Weights of a small image embedding model: 2.46M parameters, trained on gratings and oriented noise at many angles and scales.
Rows from block 11 of a small image embedding model, named by matrix and row number. Rows with one number belong to one neuron. Each number is 500 + 25 x the weight over its row's rms, rounded and kept within 0 to 999. All counts start at 0. Numbers have three digits each.
After each neuron's rows are labels from the 100 images, of 14848, where the neuron reaches its highest value: "top examples" is what is common among them. Only what is clearly more common there than usual is listed. The data: gratings and oriented noise at many angles and scales. In brackets: how many of the 100.
# fc1: MLP up (model.blocks.11.mlp.fc1.weight, 384x192), inputs 0-95
# fc2: MLP down (model.blocks.11.mlp.fc2.weight, 192x384, transposed), outputs 0-95

fc1.278:488500494519493470508488529468509477489528519531508527525502497575471482501495479503513540493498486460476510460462477531457472510499498515484497546465485519530483500502518543537474532506502492454519487492531520562492496474557476491501478503532510502503503489483537558476499504532504487468
fc2.278:481499472437467471488570497506483529549535490526468453554487500518491455524476510523524525503481504480503532544491505481493522519493544510496489491487454526481494474523514461485530512495484495527510512483468504502531500479448496486516524438529472478521502484529468521474542503479535506517
top examples: stripes at 45 degrees (100); very fine (61); windowed patch (36)

fc1.237:472448508491512517521532515513514425496525544509531528490464544507509567487501497475493494549503497452493511500516527537498494550500485493471552474533492569477516469507489497506502502470515536469529488550545535488504499504511530492489526526517463486475488519525500519486523494496485514516
fc2.237:486513457521499466495512463460510574525483484527450484514523469506550515548504483494509498495539511516510471534435490510524520491528536509497471569498504437490503495512482478520506550504493498504453508481517504556518472521526504510521487490481477521515504491443509456509512511495485482525
top examples: stripes at 165 degrees (100); very fine (45)

fc1.269:502402496477512511508492518531458514518516475517556516484473526503491530493504499522496485481530493508490475516510491468529496485498512472479505474531468521541520468507475486473520449483491516516536589481472504471506541520501496505530514496476503503521507521516501489504521515462475479490
fc2.269:507489471510490509503487486500502547511490559478450460539489475494514459553499485478533526516494520510493533463470504530459493488488496490502497507487516509452495518512509476536482515533472491468499554543527475515533452524528510521518499496538510491503509453523509509480489530530524550511
top examples: stripes at 15 degrees (100); very fine (52)

fc1.122:474474506505517467490494492480494493498531558487494509518483494502500505473509504444487527556487533498488533473494541536477493513520491475505521536512473501449494521526482483536487533503504516467485505535532506579516458498507528494449501497488468524488469517505484516486509487479480517500
fc2.122:489500451507508499514488523542501522500479496496564512443543497486455502484502534554493503493479459551502473515546498481506492505465468447475466490524506513554472448478507478478509505495510533517510515527464498507497522515501484524520500525470537524497508520516505509514503519526513490508
top examples: stripes at 90 degrees (96); very fine (42); windowed patch (40)

fc1.381:490462474492490494507459510528476520472487578477493456547477526522540468536516492451490530523537505503503538484511498531503484508486472468509513533508478486469500485529517500540492486500523502461529543496515451549523435461536491538521499510506518518456483470544491528485483522507492533536
fc2.381:481530528489512492458512470486506502502501431488535558460533426475455525432507498523498474473492489494500468541501485499506509497513496527504479507524503481516508526467494500447492516554483496516469432500487534503477544489482500484463522484483512499496498512463515476535506461471491481450
top examples: stripes at 0 degrees (100); very fine (67)

fc1.127:522515495469482496514528491507498496513498524455514478451509537489538501536454499471514498527493522450524481541501520519525507506481487520499496504544474497436523496511505464461502491463511505461527473557523488506543526492491522484482523508507500456473511496517500480490521493492475552542
fc2.127:493514490482470515490476473479501522505525492558476456533489512553519520548523551501505479498511509494471548497508514512500513534520508490509545489482483514504507460498496502478530507511481460526542495486492541502505524505506512481494517517522536463498494501531524505453506495528553516505
top examples: stripes at 45 degrees (99); very fine (71)

fc1.85:513480483494513459518519540507483482471491520485530511457486508492504518517497499517490529556492491469445480511504526496503476460494469517446504479474450510481502478499473513532493505471487533445529453509484526500468488538524513466483461527465470447507491528527480483523496509530473497535
fc2.85:498521520526542513509510489505486545479506473465503514454524451452473553459519500518502487463508493525488468508487501487504490491509489463474494506542509505487509507499495427476498545506464500524479497439490558469490471534481493492469509499468496497546505545497475466514498474464509500503
top examples: stripes at 30 degrees (100); fine (43)

fc1.233:498506480478484494513513492466565478494523520532604521496514505547481482524471501481497507565478480494525497494486528519448520550481492511507496490488445503485479489487496517478514514476531541514501479525556489541492549491476528491491478513514490474470512502493557512452525482531500521507
fc2.233:497549515497496500538505473473458522519540509493458454522530523502524495505489515482479508508497543455500531494463518516463531503526507552506525511508508508481483503478500491484479508527496461516530461492513533521548505503484503490468483486517532431469510502504499504478488452511501508498
top examples: stripes at 45 degrees (100); very fine (41)

fc1.341:505450491476455513502458525535480520500510532513500482520484543547545468528496469475492528526548480514490532511561496500499522501459467469465474501495473494488501482517514508537530479482531488488569545507515456519484496494549488512519483514507485524459460497561518513516490517497473486513
fc2.341:488513497501547501477515440480513503486490478482492547485550429483459513474508502498469464489452489512505474535455494511507479490528512506505482503525509509481494525481487475480475508520474497530433490498480540510489501493488528495456552486516500483472513511466470472508514428465478491458
top examples: stripes at 105 degrees (100); coarse (49); sine grating (40)

fc1.59:479467526467530539525511564537498436523478525486522503480456547480483525486501502504488495549496499476487530503520484485520478492477492511465535447494544555497525485494526534519472463476498534510556508507492505473519525508487497499512504484540522476520479504537484553473487532520470486475
fc2.59:480481541490502509521463522532511476484488519482518523509478516464507513480522499519486447544472537472514531517558531486468484502472455516462513471509484526471470511481540527483478484461456513496532481521530547461452524473514514446470484467551462468514476508550519462502498496468476499462
top examples: stripes at 165 degrees (100); fine (55); square grating (36)

fc1.297:474507576495503517527518500522527496521533511539516553482505516512492570474523521497531488481505523468474514507509505486470494497491521541485535465505507507501528473484478487481540509493500471521523437596482496466513514533511481504508538502486542487512473462539528480453476508505519497483
fc2.297:466524516474496493494509465437496500529523466503523519458515445475500548504505520542520491516502498539512506505541501535505511521532517394460491501500510513497525511516523494460500511516498476530500497406501563465489523513491523458465498491495499527533467509515470489499504471464516508493
top examples: stripes at 30 degrees (100); windowed patch (38)

fc1.68:504519494488493541491507502477540456478508481519505503509503505479516493501494489465458471554492486484525518511504520526513535554500512515531517511491467501454488521469504504487516518491529559484500453550548483572512534460452503498464468505496483483478490505488478524504555482471486515497
fc2.68:482474458503513496541476495539459525513464547466492464506480482494513482515494521516494514504509510515500517485490487502475498474481491472515497517501522551509480465481484496520474507531481501511490536545498463522561471500525492548556505503495550507472489514557528473487503535536521495497
top examples: stripes at 45 degrees (100); very fine (91)

fc1.26:479488527553505507521500515466510493476510549495519517462461505505473493508505499493521547521500470466484522463504469535467469515502492482509531524488512509531520490475524543509497523496520478432493497497545466562485526476512490470495467540532488508503471509493513508488474533553488468523
fc2.26:497479487475474506498545446473496502515476458515504535492487464482484518517504554504521446525446499472488473522514497495485505513506510543499491502475513518470504495524516469505459513484433506555479485506488532490509527488496505442500493497539536517538499498492500458488510527442551513507
top examples: stripes at 0 degrees (100); very fine (45)

fc1.356:447439486480525506511517488514482495506513517504540497510469533479479532483530465472491472492528477505524492494485476491528509501522510477480552477540472518527481469509466502435478455489521552504539544503485487482518539519470477528528489492456489514510513522522504511500539498452448475486
fc2.356:489465474478497493478504453495480526500521540473446451546471487502534493545481493452520516524512525491513551474428490535492502500542498472533524513504485512485507514511481501482499484537479495462493545549525464531535476525472499534527471481501475530527505476541499507492528519483499538529
top examples: stripes at 15 degrees (100)

fc1.247:492514527507506467524487518484525433459469544459489508481491491522519502499461472483512526532506552505501517477497488512452517488479477493505474527515506539487514517496494565471443458502493479466493502477522473486515509462498523448514472471514491505455495509500503523505514477549445461468
fc2.247:499479519479505482507497526545511483497491467518517488496478495482493524500543493551503474491520499549497477528562524439507479517477499529468526440499503543509518443510505508518514457486501512535533533437449520417465505498475493466523478503507492464529517523517498464487495508468497476518
top examples: stripes at 165 degrees (99)

fc1.216:462447506509530543527483501515532496441541511490509480489461537478513509479525473481496452485525492481512493492495468490519511483509463505485539488517506516524486465510476542456481474470494530500529538498491481493514558525491468507523480505486500504508523511494548475539527517457452476463
fc2.216:499482493517486468461460492508483524526538529480411449530484503488496504541485484463521527482534506508520532502470500516476483485523457496541518519475492504502516507483477512489510466507525492424510528527513456523544423521490471537529465506476477504505518478499491514508518530532497515538
top examples: stripes at 15 degrees (100)

fc1.222:505492497552515504500471496493522531477504524491498491516502510487519484485507504482504493498494525459509526480493518524481482518523500530501517510484514484485496496512477525472492544499478490487495504627511497536514510645497500512487497506496493502482517458497509509514482534523506495478
fc2.222:473484537452520503512514503526493474517527467518531505492486498496492577500539495542510469499525511536491500542529508463498491488489487517485534450516496575510526463504476491490531429464494502550518511440454510416496512532491479490522503515493517473524480545522488461476475498475489490493
top examples: stripes at 15 degrees (100); very fine (48)

fc1.164:499488478504504482514470511460510510493469534485492494509484489522506468508496504476493513501470476488512498479475500556509509512506505469517491546505496511500503518511519508502488516506553501458470528494531473603516482445492522525493525507521496514472516483486499521476516517530479526495
fc2.164:473545524504480504445504433477529517495504451497520547471528401460490514443503504511502448503491496490511489505508513526528506517527491505511484539519507498489506538517503476435509537538480482513446494505507551535488535464472529486444508471498488519516518503456511467523519479461502495488
top examples: stripes at 0 degrees (83); very fine (83); windowed patch (41)

fc1.0:473488539462490505492494498526498492521548492505493472517511530524530503502493487499481489517528522441538528518521535489502514542478484513486482489537453498472478524543508498506524495501521520492566470505497546489533468515540537523516499479439489473502468494547531535524533528459484516482
fc2.0:478487522480443474468497461444497481468524445519512502459475507522519532499459496511498479519537474488496513509577530514510504518518480485503467507531463482470510512485518493503540496503524437505536474446485532476520519481499528477497480502504499508510531509501538479501527529499518516532
top examples: stripes at 120 degrees (100)

fc1.378:477499514519500479551519490511487488526522535503540493473529506510503536499470508510499540547488570472446483471514495476449519467504523522468485481497493509514473494487482469526470513512488483526522459509501508490505465522553491480503489500477530497509482527531515473499468475516512515512
fc2.378:469498500514533503506531473466483489513504501494514520461518440473501523471496511512517517504488468531545492497476503549500510496532515444475474538500495528507486516486481499482503537512494498477456458450494535530493487507513503480471483504462466537521451515501498472520494470481511480521
top examples: stripes at 30 degrees (100)

fc1.13:502471482471543512575480561520517502512530469490554507493492531541474504480480494511522518483513501490477491484511464471513459498479514503488527472515501508499568448536471519490498496462481508505509541551476496471491534524486463503497516495494516471525507522523515552488505509497498522477
fc2.13:536506493547516510526532493505523516503504553479500498535516457510477470533498512503497515478463528528487472498465488475470491483483502537532522498479529516490487491489496489509477468526463540504433523494537460491509478507489496477509506501552511470523514495479480510480477481497522512487
top examples: stripes at 105 degrees (100); very fine (78)

fc1.41:465479530532482490510505545500514484491498536483525529442460530484467524499515496475537516531494474462461493502518477537505447474516473497478538503466504510497529462500523500503517516444527488462539480535507451495488522510502504465508486516530474520516496479508497479458473531548475490535
fc2.41:455475518527468525502479479457525500536563481511502483496489509521514535552505564475524527520524509478483533471547504515445525478560507455504507495464535494501502502521532484486515484517499467551522500500523499483500524511536521483502509491519541546521482479514504492463475525511543506507
top examples: stripes at 120 degrees (100); very fine (62)

fc1.67:489491507541519523501462496502531529498502529489494502508495505488523485478513515477507482496497526465520538477488517501482484504512510530506524512502518487469505504514467514463509535503474476509492512626509494520526522623493520524493533486510521503482517457496534496476472524527508502457
fc2.67:488482537456533513522500510520492496514516476515539507488488510487494570487520503550501468491532518531497490544518512461503485489491499525475529439508503556506525457503471486489527459468496498549515514465444523406505522556500492497510514507475510480521477539517496459492475504477489482485
top examples: stripes at 15 degrees (100); very fine (53)

fc1.97:491503485492501473519514498484550481472513522532575523505511488562466493512492520508502505540473470497490473458489523486456516535479477523470490494482438499520465475483485537520490529502501552510513471505530521520477532503512519509520466520477482477501512512502547519472541484544508511494
fc2.97:504555513481505473537530494457453525524496526477476497491542512490530491504463516506475551515485507452502514515451499536479512476518506515481484526496478536458476528455505500499468522530474487465530464473527547527510499501517512459465489487512478441475497503502498490490490452511488493522
top examples: stripes at 45 degrees (98); very fine (42)

fc1.83:482509478513516488509472484473509507464482560487499502523517502533524471520493504436514505499488479507531493454452499547496512528533511463506471547524462503485475518514510522466488534506512495470481522500539518572498501471493532524462518505486482514458525513507499515500528455498488503499
fc2.83:527513493515489518459458542488516510466497447499520509494506479485489511474533502548517458484526511515464486505539481511553450476523460453528533522516520507535529521522494497470514527501522491493512556537490515520497522480499488521438519494463520519481530513468510514527521487534501513475
top examples: stripes at 90 degrees (100); very fine (69); windowed patch (38)

fc1.177:478511534521500530508484523497477469504510529465489488450509533465534539497477457484496471522536556439491519529512495508493475449518493501475512529538531514460529515499510479502484500469495478493521474504505508507537509461493471457459524505507514479515479495510494482530458460490433496482
fc2.177:514535484537512483492497462524517494507496516475470464556548453494503495513503520493512523476488519515497483474458469500493517472526467519523515542522502542524465503479474514511482489562451517510451479501513470526512466438519480511498470513502504476521529510491512497519528449514529498519
top examples: stripes at 45 degrees (100); very fine (66)

fc1.10:511469488526495482515476505463524519490498504480491493513511499517475470498505506472512521483475478511502493485476466535505485484524479472541490556503517504515506490507505502502489521506523491442472533485526457601522471432501481523493504504506503513488521474475519507466516514534490515512
fc2.10:496543531519458513444494426456492518503523478508513523481508412468513516450492519516491463498490488496501516512520514550504493519540500473511506544505518517478498546495505490454506543542473459503449529516526554548497542442491534487445493493507500518498503499469507467501492482500510482491
top examples: stripes at 90 degrees (94); very fine (75); windowed patch (35)